Weights of a small CTC audio transcriber.
Model: depths [1, 1, 2, 1], widths [96, 112, 144, 176].
Training: muon at rate 0.039, batches of 64.
Data: 26041 training examples, 1.7 epochs.
Rows from block 3 of a small CTC audio transcriber, named by matrix and row number. Each number is 128 + 32 x the weight over its row's rms, rounded and kept within 0 to 255. All counts start at 0. Numbers have three digits each.
After each channel's rows are labels from the 100 clips, of 14976, where the channel reaches its highest value: "loudest band" is the band of the loudest frequency at the time of the peak. Only what is clearly more common there than usual is listed. The data: melodies that start on their tonic, played by one synthesised instrument.
# conv: width-5 conv (model.blocks.3.conv.weight, 144x144x5, each kernel summed), inputs 72-143

conv.116:164103151073171154185113145184085101150101112129145120138148163166117116084160141180089172156111142135123131157144122105129066111072142126153136122107191122126145121148098138161136137077143145160152143148132157123106
loudest band: 500 to 1000 Hz

conv.139:117077129206117079148140112123140168092115120073136142107119158090177107089135111117160086149105115149123140115178144137112140140087088176117114139152116180161165111118156047099119178114164155130171189149154105177077
loudest band: 250 to 500 Hz

conv.126:123138138101121149155134126167093114067102129136123070161084088159104149107173096164118112149178091111123144125133102128128110107106165103186123157137162137131096103116126120110102126088129172111190161083173145171131
loudest band: 1000 to 2000 Hz

conv.94:159099117059102135088151104068139138120111130100131162119160123139103067175224097116101098131121091102119121106101152141153132058201107103086186169105160121155149169122137134080117141104115127139113156117096146132060
loudest band: 250 to 500 Hz; 1000 to 2000 Hz

conv.98:140107124118129171129134081132143143163129096143028130092098122142132168142110097123073164114161163132151145188116173121064186185078133151141099140106060121114071153101192185141145087143094150126157126101091102115118
loudest band: 500 to 1000 Hz

conv.18:133130139131124135151128151111089169141137148111081148157107147141108128153132111125133153112089140136189141162096129186046138156179099102129134129141086036127114149128148081092079150162170116117104126132075100144098
loudest band: 500 to 1000 Hz

conv.14:095120158174117129133127072139099075112142133146109078174095115124097165175107106149144129079137119147138112135094196088155113110070091118136133172111166135070073064105142133131089117114165104124104127180105124150089
loudest band: 500 to 1000 Hz; 1000 to 2000 Hz

conv.122:123150131072140094147123136151093085091195115127088106154173128042049167095147114116136169120119162128104132112091099135052162117157138146113116100121112108130123099121135124117153146088101129187163147186150143133116
loudest band: 500 to 1000 Hz

conv.80:080097098125164143122126163189073069113145152133083107168116117085109148099156179157132148129123168081119123090120111121073192139082095112128141119195125155124120115127146183101130093114124100143150084111156177106154
loudest band: 1000 to 2000 Hz

conv.5:096154107093119173136138131137112116112120098136131159128087186116112166224159145152123131127109123158133142116138164152108101082127120151103097119096127041109132113138129128134121101174146094075086102107131095124122
loudest band: 1000 to 2000 Hz

conv.112:148155147152114141148141169128123085134168105095092085108179082166191144135179109084204119106099112121104096070087100171102138089101130135121145114117202163112113099151123140149148115159131100121109012159184082065140
loudest band: 500 to 1000 Hz

conv.108:082111095116121167073102141083086132150130101117145124104157101096156068130177093088122122062110063125110133171110132131184123128109139161120176093160074084110191115149157108104144100111166074202100094161135154184148
loudest band: 250 to 500 Hz

conv.45:089137110113133076093147134092117077122087157069153097102170135075106077076106147103092122218170171143157117097127160120096161109096169095083164129127144150200162167119118136132154086124185155083130122170127157111115
loudest band: 500 to 1000 Hz

conv.76:156135163140110127142123089129071103096109121119109121100154063144144205092139122150156109141145153152096120145174212103130128102160103111113069124130131154154095106147141107111151111186075183073145117223140110108109
loudest band: 250 to 500 Hz

conv.82:184156106172100116120137067122088161100190118118146133136135124110134122108125128133148129101166188070120063143122116123182093121080134086109117123066182111141130123136091137100175131158178145146165197063133134137113
loudest band: 250 to 500 Hz

conv.23:152149176085131095113143099189081160078098154066150108105127157152081161090202101111107087104181095162102149103113109100104107049136158126048146154111091130032154127117124140099125130082140106095137080128135173161144
loudest band: 500 to 1000 Hz

conv.42:160102100103122110096115134136098122111179189109146120158125123155130114080144107059137123114085176115093158200154144148209141123102114109130100100135082178113141137146091170115119116134173149123098096125175150125117
loudest band: 250 to 500 Hz

conv.81:098116099143127119156132130127132137160077148148144066107140165077136163107155068135116125103068116172129112164146135092148120163141041078131108131130175104149166137112160126160104118126180122117145117113165086167128
loudest band: 500 to 1000 Hz

conv.111:146071095080134193092106142144166093138129110159170135113169123074114126112135171091161138146110161115103122095115171161147125148151099122127124092153167104072200118129098129145125093161149096118122102157103097120207
loudest band: 250 to 500 Hz

conv.137:130082177156142102100114139157136173176152107117130125073102063160137179093126139101113116123128163155089123122088179140077143153086106203130114129178186129130129115111142078095141034109148129083186122130098130089093
loudest band: 500 to 1000 Hz

conv.12:178111099104114103133106095146101120133110112118080165136119121087115128102077123116161123101073175131139103141101135136085063108175056213119148095139119096097196133099160141121124116086143106177142104176135140063112
loudest band: 500 to 1000 Hz

conv.67:114093126058068109141132029081150137100103139135076123148073113125127186035096165142144102133111105207141114101114101072102088118133098076110105122159108201127131116111180123136094162111137117098150102140144121184105
loudest band: 250 to 500 Hz

conv.62:125094136118111144100121078077179141109131100110199133133141157096130121093181079162097120141123070082128119141146086132197122122109101051172133097140207074089136104102112177158124107187142120168116137095097090136166
loudest band: 250 to 500 Hz

conv.32:156106100075132090081111171123148169175134099123132133135093065105112162124123076114165103097125109124102073148131063150168118144158129180143181156172078112071137137149114114121109154146175135127120050104115104095135
loudest band: 250 to 500 Hz

conv.41:124157107112128134135113109177123116148140078122154161177207066072091140109159148189099084143163148175099082077071140043115132122114086168126115109090097133168168090155159124131147111118143149155115198113104111122110
loudest band: 500 to 1000 Hz

conv.10:169153149079123065150131116093129154095135103151141102077169108112161143175076131108196120159115108150094101119136127075113115099086133108131143098150081234123121119148145114121078193213124129132101152066153147164185
loudest band: 250 to 500 Hz

conv.90:094133181085125183109114121143127132144138097163116125113112162080051100166101180112131120103127155087134195149170132064108117160051149149124109110133116130108123100148124132121156160141119152203112110153085150142139
loudest band: 500 to 1000 Hz

conv.64:145193099112121150134130092087139128125144101125087097134131133111113158079127111134089145095065070130162112147162171100137071150127144117156164155100152225131092076105114136136124102212069127156104139049176140105158
loudest band: 500 to 1000 Hz

conv.25:198103112187131108116126142128092133153154118147206131100152136120179137073093153107085144166070132150093163132113190156107154138129086084091109110118051150160174106131099095161133127198132121172127082162142098157136
loudest band: 250 to 500 Hz

conv.88:143157090130148082152107151126190099152135111113138160134153140074131070080150144100089107138091121161136148083164097034246100155110150126101139082148086071170172095141132096138140124106120187097101148151208123119175
loudest band: 250 to 500 Hz

conv.120:111107100105091109124111127087106115176140103133160149112145139114140132163093101102166094114094122095124114182112115112174120121137152041110087148145131138092064114057137200125159146152140184146147140165047105089146
loudest band: 250 to 500 Hz

conv.24:120156109112108138113138157146135119074184161091160093142087141173117059124151094150129090153105127155119081131117061126153079077142072193160182116072129181130104132106071082103140134089124113163176152173118174180060
loudest band: 250 to 500 Hz

conv.124:133158204117121089128107109102152103131089103154140128101098063104119054082111133165157138117114136136116107129075150161136126098126096188079145163091087120093073162129127187108142186131151093209153168147098143170148
loudest band: 1000 to 2000 Hz

conv.36:118099155089133117139118148195145091104176081068139163152109160098142147166142106139101138124094065098153096093135072149098139139161111122078091087102127135117102156113176166111099115148186128092111163154110106132136
loudest band: 500 to 1000 Hz

conv.43:061085121128116105163148110123150074061120101156094133098156148115114086149118127120109115103082104125156100100161101085224137082122136111113128143175194069071090125093116107110152111158072113133113137134158156073144
loudest band: 250 to 500 Hz

conv.0:086108111146107134089135094135131160148148127167083111083109177148114148158191144129083127207099090110095124099151119147170114177143116104130145108108122137177180099146143097140156129109148143096156166131053148109165
loudest band: 250 to 500 Hz

conv.113:112139106098096169096114161215104088111098171114178083116122129172094098084100099150116119085099106124088166163130084108109116176104119160113180113111103100099099138120150098123122131132122187119178201094187187098134
loudest band: 1000 to 2000 Hz

conv.114:170108111133137139135124114094170098127142113228126111108113111188133154165120094082130121110064084135120113100166160155183124178088142102163150102118075189097186108124165163126124153146104105075132188153132134116178
loudest band: 250 to 500 Hz

conv.19:117077175107134069124102155092139133165135127099135047095176151142131093134157109153049087108119057085153117193127102127109079102141123136149169124150113140140140124114087078125149167079153093151166167110140144159127
loudest band: 1000 to 2000 Hz

conv.73:054161143136144118143126045198108105107119089068118106150138167132128131071149092093133134154112147133133119166113194159050117091135173071118147119121135163109136148122137115116095159120171107196122110151134117108141
loudest band: 500 to 1000 Hz

conv.34:097156141122125157063139079114126154168062065147096112118148098128140098128104131147088119163102091129107057133183148103176111174113128050169174127167123144126104132113110170116131120128130115120149130140154186075140
loudest band: 250 to 500 Hz

conv.125:137119119083162076058154115077124113124117129138132085087112238170106086144132172091095117151106132142153134102094123101172138108079145145184170093066109138128086131103111134145082133134147080133144091172079096127157
loudest band: 500 to 1000 Hz

conv.128:095081104169147162148150155188123143115098084122036142092113132090184151146162119140129159149161026137175155097180161096180092112143149166157105080110069104136146131132137215117146095121095145131091177095140140125159
loudest band: 250 to 500 Hz